{"crop_scale_min": 1, "targets": ["large cell", "small cells"], "norm": "layernorm", "mlp_ratio": 4, "parallel_block": false, "dropout": 0.05, "conv_stem": false, "layers": 14, "optimizer": "muon", "lr": 0.0018, "adamw_lr_other_params": 0.00083, "steps": 11600, "lr_schedule": "wsd", "decay_fraction": 0.3, "weight_decay": 0.1}
Rows from block 3 of a small image classifier, named by matrix and row number. Rows with one number belong to one neuron. Each number is 128 + 24 x the weight over its row's rms, rounded and kept within 0 to 255. All counts start at 0.
After each neuron's rows are labels from the 100 images, of 14976, where the neuron reaches its highest value: "strongest on" is what is common among them. Only what is clearly more common there than usual is listed. The data: simulated stained blood smears. In brackets: how many of the 100.
# fc1: MLP up (model.blocks.3.mlp.fc1.weight, 1024x256), inputs 0-127
# fc2: MLP down (model.blocks.3.mlp.fc2.weight, 256x1024, transposed), outputs 0-127

fc1.151 [ 99 171 107 158 126  96 143  96 139 130 114 151 106 188 117  97  72 121 110 172 142 146 118 127 163 118 111 157 132  92 113 130 116  93 145 201  89 133 106 111 155 130 149 137 133 141 118 123 111 151 136 141 124 100 115 163  83  98  98 140 142 101 115  94 129 165  99 145 170 104  83 130 108  88 110 148 151 127 145 130  93 133 133 129 117 106 107 168 157  97 107 152 126 121 144 177 120 153 153 150 123 117 117 128  89 160 135 162 124 125 199 127  81 129  99 141 106 147 134 142 154 145 140 114 118 142 149 122]
fc2.151 [137 108 134 106  85 156 144 117 122 116 112 150 152  96 124 107 129 101 123  84 126 143 128 155 101  91 137 107 190 147 109 114 146 152 153 116 130 146 127 157 121 134 127  98 134 165 108 137 143 136 108 119 168 130 130 120 148 174 131 150 102 100 169 153 155 111 168 136 100 158 162 125 125 139  96 104 162 127  85 115 168 154 131 119 140 130 105  75  96 139 122 133 108  84  96  75 162 129 164 159  87 143 154 154 158 112  87 152 136 122 124 112 160  77 108  99 114  95 100 108 156 105 115 105 112 116 144 101]
strongest on: crescents (37)

fc1.582 [ 99 144 141 174 130 106 157 111 133 158 114 113  82 125 113 162 189  88 114 155 128 164 127 150  79 123 161 131 112 175 103  89 141 124 145 111  92 139 140 105 119  88 129 154 108 122 144 123  86 120 120 147  88 110 124 142 136 126 138 119 206 124 164 128 133 117 102 136  84  86 108  98 134 144 151 160 115  95 129  87 110 147 157 129 139 168 131 114 115 177 118 125 136 143 152 152  89 102 131 135 150 152 162 127 159 145 129 119 136 106 119 132 101 113 134 135 113 139 154 136  76 145 104 137 145  99 108 103]
fc2.582 [141 105 152 106 110 131 106 137 104 151 106 134 130 120 131  81 131 162 169  89 139  87 151 139 105 133  91 113 138 115 146 105  93 116  99 124 153 151 132 144  92 174 119 125 124 160 128 106 121  60 106 141 169 104  80  89 144 130 129 119 142 142 149 121 134 123 143 106 163 156 158 131 157 132 117 140 149 111  62 144  75 108 156 136 144 110 121 116 105  93 170 121 129 120  89 159 119 135 119 163 147 131  99 138  96 125 107 123 126 164 124 112 160 110 146 160 134 152 146 136 130 124 103 145 140 121 163 128]
strongest on: band-shaped nucleus (71)

fc1.189 [162 134 187 128 108 160 107 150 137 137 118 168 128 162 135 106 116 138 107 127 143 154 146  59 129 100 103 153 152 102 114 173 147 102 108 132 144 163 137 120  86 146 132 134 138 165 144 155 115 125 152 110 160 156  96  90 140 131 115 129 152 129 142  99 144  68 178 143 134 132 104 140 116 110 111 130 106 122  89 137 111 127 113 142 117 121 109 140 105 103 127 144 130 141 130  98 149 171  95 127 118 153  90 118 107 134 138 114 138 124 118 107 152  90  86 107  80 118 112 162 155 113 128 141 158 117 131 145]
fc2.189 [105 109 128 158 122 105 146  84 100 142  77 158  96 121 125 133 163 155 123 135 116 113 124 134 108 109 104 121 116 137 121 102  72 122 167 180 163  91 130 111 114 131 136  95 114  94 143 112 141 141  90 114 117 153 170 118 155 159  98 117 144 142 154 125 110 102 106 129 109 116 146 132 146 119 186  99 138 130 137  96 151 117 160 155 146 104 104 133 141 110 136 162 114  89  95  92 105 119 150 147 136 127 123 135 129 138 146 109 141  92 172 145 117  88 128 143 147  90  70 105 115 158 146 132 119 100 189 114]
strongest on: crowded (72); target cells (33)

fc1.79 [121 133 144 142 126 124 169 137 112  92 115 141 120 150 143 147 134 130 112 170 149 122 100 124 125 140  97  82 118 110 137 101 113  95 155 132 154 106 132  89 188 127 111 173 119 150  98 111 144 200 103 152  82  93 136 109 143 154 142 139 135 129 110 123 150 134 154  90 123 121  89 117 163 139 114 134 156 146 115 159 165  94 109 136  85 129 186 156 117 140 128 122  92 145  96 148 134 152  98 146 163 116 111 134 147 102 107 120 100  89 173 124 172 107 117 172 170 153 131 123 137 127 139 119 140  86 160 105]
fc2.79 [115 134 149 118 124  77 129 102 156 140 127 102  99 107 127 117 105 137 103  91 133 139 137 130 124  83 165 113 168 111 117 121  92 137 104 112 117 150 144 154 121 129 170  94 148 102 120  97 113  70 167  82 129 166 106 126 144 112 138 108 122 156 164  98 127 117 128 114  92 169 147 175 143 153 137 117 134  92 118 131 130  81  99 173 105 105 135 135 110 143 128 129 122 103 197 111 161 168 130 107 145 107 120 110 152 111 156 137 147 125  95 135 142 165 154  96 135 170 122 116 155 144 120 133 151 148 118 140]
strongest on: discs (64); crescents (35)

fc1.507 [ 87  68 154 179 185 127 129  80 149 117 131 127 126 124 131 152 149 119 112 165 167 171 183 175 130 121 115 121 153 161 111 134 104 116 132 136  95 141 110 122 137 116 140 146 123 113 137 106 147 146 115 113  85 133 123 140 151 109 149  91  77 144  88 136 105 127 123 196 109 131 126 132 111 141 124 146 100 118 171 108 152 135 118 144 128 148 114 142 159 174 146 120  90 140 127 147 116 139 120 134 128 136 136 141 115 109 116 107 138 147 118  83  86 119 139 170 119 103 118 149 144 154 138  96 144 138  93 126]
fc2.507 [152 129 130 112 147 122 134 129 138 114 146  96  90 124 105  79 157 137 115 104 104 103 127 131 152  91 149  81 150 127 140 129 122 133 104 130 118 134 141  97  97  70  86 124 126 122 115 156 111 138 143 159 174  89 131 168 137 156 130 135 126  86 175 133 128 128 122 161 116 159 192 136 123 152 144 152 126 128 108 147 118  85 119  93 145 106 131 132 103 165  99 110 138 119 159 157 113 113 147 159 126 125 188 179  98 111 168 145 123 118 142 126 152 123 138 126 154  98 116 136 147 109 126 104 125 122 105  77]
strongest on: band-shaped nucleus (61)

fc1.185 [150 132 167 148  71 128 144 183  79 138 151 135 100 109 117  98 117 140 121 149 111 119 150 148 115 110 101  83 127  92 158  87 120 129 127 120 132 151 132 132 153 106 163 109 120  96 175 124 145 114 148  94 164 138  90 101 124 119 157 119 121 111 125  96 155 141 111 166 155 141 119  78  86  93 166 148 152 134 127  90 138 133 111 123 106 114 142 141 147  99 141 154 146 125 129 153 159 137 155 150 117 105 151  85  87 154 135 128 187  95 158 168 111 146 133 167 151 121 154 127 104 156 133 146 131 162 103  97]
fc2.185 [148  89 153  93 107 135 152 139 124 116  82  92 153 112 128 167 139 113 153 180 103 107 154 143 164 162 121 115 154 156 130 122 157 113 144 136 166  96 136 106  90 146 107 111 108  98 123 167 101 126  95 152 107 145 122 143 132  96 118 114 141 135 136  83 139 166 100 204 128 112 144 132 124 131  97 101 129 143 120 158 125 122 141 122 159 150 115 122 136 132 169 137 118 105 136 117 113 135 102 147 107 125 117 105 126 131 119 144 117 186 127 197 146  97 131 138 167 103 106 114 153 100 102  83 122 144 173 130]
strongest on: ovals (44)

fc1.219 [ 75 127  95 100 114 108 107 116 119 140 107 118 182 114  92  85 142 104 135 102 156 157 111 140 155 113 106 114 155 120 126  98 108 151 152 108 148 160 122  83 133 105 151  94 132 132 150 128 113 147 119 124 140 135 149  94 128 167 165 132 138 143 161 141 148 130 127 133  95 139 175 132 120 102 168 135  86 151 139 116  99  79 133 152 127 121 131 101 156 147 139 159 104 135 127 134  84 180 139 122 134 112 105 107 162 144 100 148 151 146 175  99 169 175 127 141 119 117 138 136  65 106 139 105 107 138 144 142]
fc2.219 [178 149 112 129 126 141 104 159 118 110 118 146 120 168 132 115 105  80  86 136 134 122 140 137  88 131  97 117 101 106 139 138 131  78 119 142 156 126 144 139 128  85 153 170 100 117 125 156 144 118 123 171 137 151 141 144 156  96 120 104 146 141 100 104 138 148  98 146 145  69  82  99 132 133 139 108 134 107 140 155 146 115 114 116 120 125 160 142  94  91 109 124 159 123 136 149 155  94 105 119 108 125 146 140 108 100 142 135  82 141  99 163 101 154 145 126 168 121 131  94 159 144 117 152 104 150 152 131]
strongest on: ovals (98)

fc1.423 [135  70 131 120 124 137 130 130 122 137 118 162 136 171 156 110 126 135 132 118 114 117 155 130 119 103  65 112 163 108 143 119 128 148 105 124  55 102 116 189 142 122 137 106 113  94 117  98 153  99 100 126 105 158 187 142  81 111 121 126  99 121 131 158 152 107 141 140 128 104 121 134  98 124 117 141 100 102 105 101 162 169 111 159 126 116 136  97 143 133  86 139  96 127 143  95 149 176 104  64 175 191 106 128 162 119 104 145 139 147 130 181 147 142 141 115 153  99 100 145 136 117 149 154 109 159 155 146]
fc2.423 [110  98 158 147 118 119 132 126 148 123 138 123 139 135 140 108 155 114 141 154 128 147  83 155  99 114 103 114 108 150  87 134 154 122 110 119 158 147 117 125  89 108 162 146 119 141 159 136 132 117  92 130 150 101 105  78 115 145 169 154 133 142 184 122 118 152 106 106  95 142 103 106 136 175 159 140  83 137 136 128 140 122 111 145 145 108 134  96 122 151 141 111 130 131 158  96  99 103 162 157 187 152 159 102  85  98 159 123 113 101 139 153  94 123 128 161 121 105 154 149 140 115 138 151 130 127 123 110]
strongest on: teardrops (54)

fc1.577 [122 144 153 190 130 160 107  92  97 130 126 114 145 147 123 130 132 145 127 121 166 145 140 114 122 109 141 126 136 104 124 161  98  87 127 122  95  98 145  99 147 140 136 157 122 137 113 124 115 128 135 103 103 127 129 127 129 186 161 111 132 188 148 163 124  82 133 118 136 156 128 119 135 178 136 106  93 158 164 177 102 119 136 157 114 161 114 121 154  99  91 129 116 155 130 141 155 151 133 105 136 139 117 120 131 132  89 110 180  70 110 114 107 155 111 146 105  64 166 154 162 173 126 130 162 157 105 154]
fc2.577 [112 170 120 114  94 120 112 136 135 145 117 102  97 117 174 128 136 122 126  93 122 124 106 106 141 102 126 124 146 147 126 130 138 148  99 141  93 147 119 135 110 124 128 174 172 160 150 173 116 113 118 120 140 103 132 154 171 103 132 104  93  62 115 131 126 102 106 136 133 122 134 134 150 160 121 110 115 133  81 145 141 149 118  95 154  87 114 120  99 128 154 116 111 117  91 151 103 159 198 113 118 131 150 121 109 103 138 149 110 177 139 112 169 156 123 190 175 140 107  98 111  97 145 110 127 131 144  80]
strongest on: dark grains (32)

fc1.58 [127 123 154 151 112 138 124 108 136 125  81  81 188 144  99 152 124 150 125 184 107 122 145 125 172  57 155 110 109 140 133  87 118 120 130 145 131 140 123  93 152  85 114 118 131 165 154 162 153 121 155 161 169 151 126 107 141 115 135 105 116 123 159 169 129 105 141  95 128 134 163  67 122 143 125  93  97 148 130  97 133  76 133 139 174 122 126 148 118 150 162 102  85 107 110 135 137 122 112 143 163  80 114 136  83 148 119 125 144 187 113 173 107 129 154 143 117 134 151 126 118 134 121 153 121 127 104 130]
fc2.58 [136 131 109 111 101 146 106 116 132 107 154 105 138 113 147 143 127  75 106  95 117 116 128 120 144 144 115 140 132 114 157 134 141 108 123 115 140 123 133 142 117  89 129 147 150 178 109 138  83 143 131 125 107 196 127 142  98  86 154 114 131  93 157  76 124 126  96 122 168 108 161 110  91 114  84 173 185 152 145 105 137 153 130 117 145 143 140 116 133 100 127  96 123 120 159 156 138 113 103  92 148 122 156 140 148 138 142 160 117 155 102 120 103  73 127 101 140 130 109 122 156 119 154 117 107 132 134 146]
strongest on: dark grains (46); discs (39)

fc1.13 [134 142  91  90  88 162 138 101 130 107 120 128 116 124 137 116  95 139  53 100 133 155 119 167 157 137 138 144 137 144 109 125 147 143 173 124 174  84 106 136 153 112 117 161 126 140 119 154  94  98 140 117 135 126 107 150 158 141  91  98 119 105 120 106 139 110 133 104 148 175 144 148 142  70 103 121 148  75 135 109 127 148  72  89 134 116 149 155 119 119 119 127  97 119 143 137  69 157 179  73 128 115 118 101 146 149 119 126 133 116 153 131 150 115 123 177 117 153 160 113 105 158 125 112 127 191 111 141]
fc2.13 [154 161  79 147  96 102 138 162 128 120  97  94 106 148 146  79 102 109 169  98 104 130  97  95 124 128 151 131 112 138 117 105 131 133 131 129 149 121 117 137 157 134  97 102 141 125 163 122 125 136 136 137 129 152  84 141 135 120 159 151 126 103 111 120 111 109 155 134  95 163 144 138 116  95 112 143 191  61 145 161 124 112 179  84 136 116 142  87 147 154 113 127 139  72 121 124 130 167 139 120 107  98 115 173 119 165 157 150 127 155 103 124 105 109 106 107 122 130 154 121 130 113 140 154 126 155  95 106]
strongest on: crowded (65); teardrops (46)

fc1.93 [186 109 117 107 147 100 140 118 158 115 150  86 119 125 124 141 184 182 128 149 137  91 139 130 123 116 107 144 150 133  89 151 127 140 104 106 146 144  71 140  99 126 130 137 103 191  50  92 119 113 122 128 151 137  89 150 123  74 144 139 124 143 104 132 158 121  91 100 101 157 109 110 132 157 116 115 106 144 137 116 109 133 133 117 140 120 122 129 110  91 150 107 105 113 139 138  97 126 154 162 143  99 127 131 158 107 129 101 120 126  99 102 131 136 164 135 125 101 146  87 142 151 119 156 150 131 167 115]
fc2.93 [117 139 129 154 137 134 114 187 121 125 156 105 114 165 106 127 146 112 139 102 134 141 134 136 100 148 101 127 133 121 198 127 136  98 142  95 113 122 139 109 153  73 133 122 149 112 154 155 129 130 151 150 136  99 193 147 149 133 120 137 138 124 144  99 130 138 150 126 125 144 172 128 160 119 129 144 145 121  89 101 140  94 107 118 121 100 129 161  89 117 162 114 165 126 116 121 142 128 162 109 166 105 158 110  82 175 161 129 133 114 104 140  93 146 122 140 178  92 166 153 109 112 114 133 124 184 125 120]
strongest on: dark grains (39)

fc1.215 [ 90 111  72 114  96  68 111 157 141 114 138 128 116 128 123 103  94  70 155 130 121 178 159  93 159 141 125 145 183 123 115 133 155 131 136 127 123 142 145  96 177 120 130 133  90  99 130  98 111 129 131 140 136 170 149 112 133 163 176 138 165 111 141 123 129 113 109  80 170 147 131  91 169 132 147 126 149 110 145  79 137 113 128 136 143 113 176 154  96 141 136 104 136 168 103 132 162 116 116 154 160 155 139 143 125 142 169 135 114 131 121 132 109 107 132 157  87 151 156 127 153 102  96 145 148  93 116 108]
fc2.215 [161 138  77 156 127 156 115 115 101 104 132 117 163 159 106 113 131 116 147  89 117  96  63 135 125 100 151 125  97 211 156 145 126  92 117 148 152 132 119  94 128 120  99 111 139 143 111 146 130 156 184 165 154 131 129 149 152 114  92 169 116 130 133 135 116  92 155 156  94 126 126 101 139 115 126  94 129 131 101 138 122 120 121 172 147 148 106 100 118 128 113 180 113 115 136 143 167 116 140  90 109 112  96 125 171 170 134 123 136 125  99 126 119 121 151 140 149 135 125 100 121 137 147 159 118 116 113 133]
strongest on: discs (86)

fc1.211 [158 105 131 146 102 144 144 190 120 141 142 124 136 118  89 108 127 138 156 142 105 164 148 122 145 130 141  67 133 157 143 151 169 120 136 159 106 104 143  84 148 129 181 134 129 151 131 116 114 110 113 138 147 137 112  92 121 119 125  92  95 125 113 103 120 118  86 111 118 147 123 127 114 140 154 152 155 146  98 156  99 112 124 114 117 147  93 160 114 120 137 120 112  91 129 148 135 134 117 151 133 101 107 119 121 151 124 139 154 130 162 118 114 147 128 119 141 110 108  89 135 148 145 105 147 105  70  79]
fc2.211 [ 96 127 102 124 122 118 111 130 138 118 131 103 106  94 113 122 147 134 144  78  98 125 111 158 109 115 155 147 107 134 164 123 130 150  95 111 155 124 176 118 120 167 106 133 114 109 163 117 151 102  81 125 108 109 156 125 131 115 102  97 127 148 136 157 117 169 145 134 114 124 106 110 103 141 139 109 137 155 128  94 145 134 120 104 115 125 162 129 130 158 175 145 116 144 132 167 125  90 106  96 156 111 152 131 116 100 154 140 111 149 101 135 124 118 153 110 119 104 142 107 124 115 180  88 156 115 176 119]
strongest on: ovals (77)

fc1.225 [109 138 119  93  67 112 135 121  95 166 108 131  96 159 108 159  82 118 130 134 155 163 137 127 126 181 142 155 150 143 113 101 119 128 143 162 114 137 144 144 173 124 126 123 125 136 129 116 118 128  79 138  96 133 129  75 120 119 141 162  82 124 146 143 122 110 134 100 135 123 130 128  88 106 133 165 121 119 112 137 158 159 146 114 149 138 151 162 161 150 120 120 152 137 130 130 157 133 172 137 126 101 140 116 124  63 116 125 165  83 145 131 108 138 147 118 119  87 141 149 161  95 116 124 129 114 140  99]
fc2.225 [162 101 165 155 113  94 127  77 115  62 126 158 176  96 148 120 123 107 131 158 110 121 102 110 170 110 130 112 141 141 133  75 123 110  95  95 117 129 128 104  84 153 157 154  91 108 140  99 123 137 155 144 144 126 155 130 160  79 153 127 149 143 115 113 120 145  85  97 138  89 122 119 129 108 101 110 113 138 161 152 119 129 131 101 116 115 103 149 146  62 122 163 127 158 145 152 150  91 188 132 121 165 151  91 146 185 159 136 140 148 128 146 120 155 144 115 153 103 113 120  99 130 125 124 128  97 147 168]
strongest on: band-shaped nucleus (85)

fc1.490 [149 141 121 113 138  82 134 150 105 143  95 103 114 185  67 141 129 107 101 130 119 191 116 131 129 121  91  75  95 132 125 124 101 125 100 161 151 142 112 129 141 115 157 109 111  47 110 130 159 152 152 108 107 151 168 150 146 127 135 133 153 140 113 161 140 100 100 157 142 131 113 117 127  92 116 100 122 160 170 119 124 128 179 127  64 142 101 114 135 101 130 111 146 103 142 138 130 100 110 133  70 132 115 179 142 151 159 123 131 130 131 102 142 137 125 135 129 139 133 143 157 138 140 128  97 112 144 119]
fc2.490 [ 99 122 114 150 119 174  97 146 132 109  91  72 129  74 101 105 124 120 150  83 164 132 111 141 143  89 155 166 123 113 145 159 108 125 137 123 128  90  96 132 149 179  95  94 134 176 143 104 122 137 171 118 156 140 112 142  86 184 103 119 167 137 148 157 136 174 108 135  83 154 146 140  94  85 127 146 149 168 147 141 128 104 138 175 119 109 129 144 142 177  94 143 129 127 112 160 144 123 145 117 215 118 130 125 132 155  95 133 133 143  97 153 120 131 126 111 110  95 123 143  82 137 161 109 119 150 137 105]
strongest on: crescents (35)

fc1.222 [ 63 186 104 149 114 115 163 144 114 127 110 154 136 118 160 123  90 108 136 133 167 120 175 150 153 135 163 136 160 112 122 161  83 130  81 141 145 178 134 147 114  74 126 160 104 124 140 112 117 173 118 133 160 101 150 149 163 103 158 108  82 107 117 111  98  72 136 126 160  82 116 126 140 112 104  95 134 124 131 136 144 120 175 115 111  96 121 115 181 129 124 115 138 111  98 131 121 127 113  83 167  97  74 166 109 124 161 126 127 112 176 152 129 108 143 198 105 106 129 101 137 117 125 117 111 121 150 111]
fc2.222 [150 130 108  97 124 112 137 126  93 142 132 105 123 146  68 119 132 154 117 149 109 174  86 139 110 140 155 142 133 123 139  94 151 112 106 135 119  90 121 167  80 125 173 141 156 115 143 109  99 142 149 128 132 129 140 115 119 134 137 113 165 192 153 128 118 179 138 131 143 152 166 143 169 165  81 162 146 150 132  93 137 134 100 126 115 169 136 110 113 142 113  95 132 106 150  69 125 123 167 171 159 135 132 114 136 146 103 115  99 162 115 134 129 115 132 140 139 114 127 101 140 128 132 120 124 131 169 154]
strongest on: crescents (82)

fc1.751 [ 98  95 134 168  88 117 139  82 121 121 160  54 125 137  98 119 149  86 133 135 163 145 199 113 117 110 110 133 137  82 140 143  87 120 114 111 150  95 149 110 118  80 135 142 121 110 141 124 145 121  76 138  98 124 139 123 142 127 132 130 104 105 146 113 176  89 158 102 167 142 107 135 157 164 161 147 159 142 156 117 115 118 112 168 130 131 117 155 181 138 143 161 151 113  90 138 179 141 128 129 142 136 116 140 157 107 136 106 142 123 113 127 110 138 109 143 111 134 152 127 145 132 114 141 102 137 128 184]
fc2.751 [111 144  94 127 121 173 154 131 106 159  98 141 157 130 135 158 103 138  93 115 130 103 117 113 118 138 139  89 145 117 154 134 145 159 139 140 129 102 137 133 150 125 142 150 139 157 165 146 115 101 165 129  96 126 173 132  94 139 121 162 132 142 133 125 116 152 163 107 104 135 106 124 136  47 122 115 126 146 143 155 106 124  96 134 137 119 131 138  90 111 109 132 146 156  70 112 107 130 140 142 143  93 133 116 140  76 112 105 123 119  88 114 133 120 152 186 146 180  93 130 120 136 125 142 109 133 124 120]
strongest on: discs (74)

fc1.661 [108 192 110 137 145 118 203 112  99 145 101 143 164 127 100  91 132 158 134 110 120 149 157 141 116 131  96 159 112 140 142 158  95 120 139 112 179 140 132 111 102 152 151 124 170 103 137 131 137 100  97 129 126 115 152 114 169 145 171 126 112 107 170  98 138 113 158 105  87 110 141  80  89 154  90 118 167 116 144 116 136 103 101 116 136 128 179 159 175 107 165  97  81 115 140 116 144 145 120 134 108 145 155 161 112 119 127 120 174 140 168  81 152 116 139 161 151 107 153 120 123 120 124 156 108 116 169 125]
fc2.661 [118  87 123 132 112 132 146 115 150 110 114 110 128 113 122 128  92 152 145 172 162 141 133 105 178  92 120 162 106 101 126 131 130 127 101 117 137 135 139 114 151 150  73 111 129 147 123 133 106 135 118 119 121 104 124 125 121 117  50 148 101 166  99 145 136 163 149 142 182 122 120 144 134  76  89 130 177 155  97 146 117 163 133 159 116 146 128  93 123 125 129 156 114 102 136 138  96  96  83 146 128 105  82  92 162 120 116 154 100 151 177 199 135  80 112 122 121  98 112 145 165 119 139 144 156 169 139 129]
strongest on: discs (80)

fc1.510 [150  84 115 114 103 136 132 162 169  95 121 114  98 169 175 120 125 164 130 132  87 102 162 125 129  92 115 120 104 140 103 107  91 132 119 141 123 128 145 134 120 115 131 143 160 145  94 164 132 167 108 117 119 134 114  86 149 111 131 163 139  79 189  85  91  96 124 131 139 110 130 158  65 145  83 131 145 152 143 153 114 128 131 136 121 122 115 164 133 135 158 126 143  82 106 121 125 135 134 135 117 160 148 128 119 148 124 119 108 123 158 133 136 113 127  94 114  97 137 144 141 129 120 131 180 118 124 112]
fc2.510 [ 95 121 153 122 126 125 168 160 162 103  77 138 146 163 157 108 115 152 120 155  81 150  98 121 145 134  86  80 145  96 122 135 107 160 121 123 111  77 153  59 158 113 152 167 125  87 150 134 141 141 127 137 170 101 147 117 139 127 160  93 130 128 140 124 115 112 146 102 103  87 146 114 153 103  99 138  88 126 104  89 119 119 122 121 115  95 135 137 122 117 169 131 174 157 108 148 158 121 119 113 114  83 176  83 134 106 107 126 134 116 156 133 120 151 130 133 149 107 104 131 140  94 158 131 155 135 166 140]
strongest on: dark grains (54); band-shaped nucleus (40)

fc1.178 [139 129 138 131 109 148 112 151 129 169 142 157  92 127 130 158 147 109 136 128 111 129 134  73 142 110 144 108 116 126 125 157 123 161 128  80 131 122 156 141  83 130 112 170  97 121 138 149 153 137 153  70 172  95 147 135 160 169 133  91 129  65 112 125 144 162 127 137 120 104 145 127 145 118 125 137 140 142 128 116 153 150 122 131  53 116 174  96 146 103 150 113 135 133 130 136  84 129 120  99 117 141 112 110  83 135 100 138 151 113 130 125  82 143 128 131 107 146 151 102 110 144 105 126 102 147 134 136]
fc2.178 [113 196 103 113 135 119 110 109 108 129 115  86 133  99 108 106 107 150 124 125 134  97 120 156 156 119 138 196 136 124 121 126 148 144 141 189 112 135 125 114  98 111 149 108 100 146 129 111 146 151 148 152 101 129 110 120 101 190  88 128 111 137 122 141  89 121  81 159 139 130 125 132 100 144 142 162 141 110 167  87 168 119 146 178 131 139 103 147 108 162 140 141 122 157 123 135 119 124 142 139 107 164 157 153 165  91 115 148 121 136 119 130 122 162 124 111 163 140 114 105 169 114 135 122 130 147 157 172]
strongest on: ovals (50)

fc1.642 [ 91 151 126 131 131 111 116 145 111 143 123 110  75 123 124 180  74 109  92 153 121 154 113 103 104 178 121 114  94 113 112 117 138 110 180  86 165 130 157 129 104 132 138 111 150 132 149 123 134 123  78 126 163 142 118 117 120 131 155 145 145 144 137 115 111  92 139 183 135 164 129 124 124 132 129 113 114 121 168  98 140  82 116  95 139 161 148 115  93 152  98 115 138 143 132 107 165 109 137 115 128 146 157 141 165 116 129 129 131 113 132 130 144 125 120 140 145 165 114 142 133 110 125 114 142 179 130 141]
fc2.642 [122 118 137  94 148 138 156 133 115 109 144  93 143 151 126 144 136 118 161 168 135 114 130 120 172 144 127 114 120 135 121 121 119 143 152 135 147 112  84 124 131 128 157 131  98 121 126 114 147  88 148 135 194 112 150 111  99 146 111 164  85 136 166 158 108 115 127  95 137 171 133 124 140  92 119 107 129 119 114 108 117 111  96 116 130 119 150 129 196 139  76 129 121 115 140  99 130 161 107 103  85 101 154 110 126 109 149 176 142 142  80  96  88 123  89 172 102 159 174 135 137 148 123 122 149 149 137 130]
strongest on: band-shaped nucleus (98)

fc1.150 [ 99 165 133 140 106  96 151 116 120 124 147 152 136 133 128 150 173 141 102 133 112 105 112 131 114 152 107 149 101 129 147 117 128 109 109 103 136 147 130 158 124 109 121 109 123 103  99 157 139 139 159 107 128 155 129 159 128  99 145 162 121 176 123 135 114  84 122 146 127  94 129 157 125 120 120 146 174 103 150 161 113 117 173 179 131  83 142 136  91 114 159 136 122  70 118 131 140 147 152 166 134 123 104 170  77 182 115 101 140 125 115 115 118 119 123  82 136 143 157 130 105 107 126  97  97 106 145 116]
fc2.150 [118 142 105 114 188 135 125 125 113 142  87 119 110 136 143 132  82 134  97 139 138 148 148 129 130 111 193  98 141 105 143 146 163 105 130 135  88 136 124 142 110 118 132 142 130 145 178 126 133 160 108 162 129 128 154 118 109 123 111 171 126 117 159 116  91 119 124  97 106 101 132 131 101 134 149 113 110  82 148 157 168 137 121  86 100 151  96 143 169  81  90 161 101 183 106 122 142 140 165 133 133 107 160 105 143  78  68 142 139 150 106 126 160 112 148 143 124 127 111 150 140 143  83 112 180 170 111 147]
strongest on: crowded (89); spiky cells (63)

fc1.108 [108 147 145 108  97 117 127 135 154 128 120 165 124 117 140 173 110 121  94 115 128 109 157 118 119 130 135 156  99 126 137 113 118 104  91 110 109 102 139 102 116 137 101 124  76 118 131 134 162 128 146 139  81 136 120  89  91 167 167 130 130 203 132 179 121 105 181 110 124 145 130 112 120 124  99  91 144  95 160 102 138 105  82 143 123 157  90 133 126 118 132 116 118 166 131 144 104 145  90 135  93 130 108 111  60 145 146 124 123 147 139 129 115 145 139 111 158 146 157 140 181 162 174 124 150 168 131 122]
fc2.108 [127 107 181 124 131 134 134 109 133 120 105 131 125 226 122 114 115 121 124 166  91 147 155 126 172 135 134 114 147 135 139 136  89 114 170 150 127 193 103 138 125 142 164 140 120 159 101 107 125 112 129 121 137 139 102 125 162 122 123 101 145 130 108 117 160 106 104  85 128 122 112 126 162 148 146 165 140 159 109 116 118  91 131 105 178 100 120 130 142 148 109 129 148 103  65 140 160 134 165 116 169 112 134 112 157  92 115 117 123 142 107 140 119 116 133 157  98 118 154 155 126 158  90 164  97 145 163 152]
strongest on: band-shaped nucleus (61)

fc1.111 [128 159  90 162 120 105 109 135 106 155 101 139 153 148 118 107 120 163 118 146 115 121 139 130 163 106 124 162 113  83 120 128 102 142 170  91 118 150 147 109 180 128 119 122 112 129 159 175 140 114 134 100 131 109 117  71 116 136 127 110 153  83 123  39 159 162 130 127  90 124 140 142 106 166 131 123 120 117 127 118 138 136 107 140 105 162 133 111 154 133 162 122 127 127 150  99 134 138 126 121 141 108 118 113 149 161 115 143 146 121  61 110 153 124 126 100 128 127 133 161 173 156 122 111 128 139 105 138]
fc2.111 [102 117 124 109 142 150 116 113 131 130 131  91 135 161 139 138 111 153 127 141 102 108 160 147 126 160 154 113 133 104 130 116 105 113 115 122 103 117 104 103 106 122  69  94 130 151 115 112 128 142 114 141 107 115  82 115 109  94 151  92 180 150  96 124 128 111 155 113 104 113 116 128 117 144 105 123 175 161 134 127 120 139 139 107 115 151  98 103 152 133 159 160 125 100 129 156  98  85 133 137 128  89  90 106 139 119 129 170 148 118 113 102 143  92 117 114 122 162 145 145 157 116 138 162 109 114 127 110]
strongest on: teardrops (32)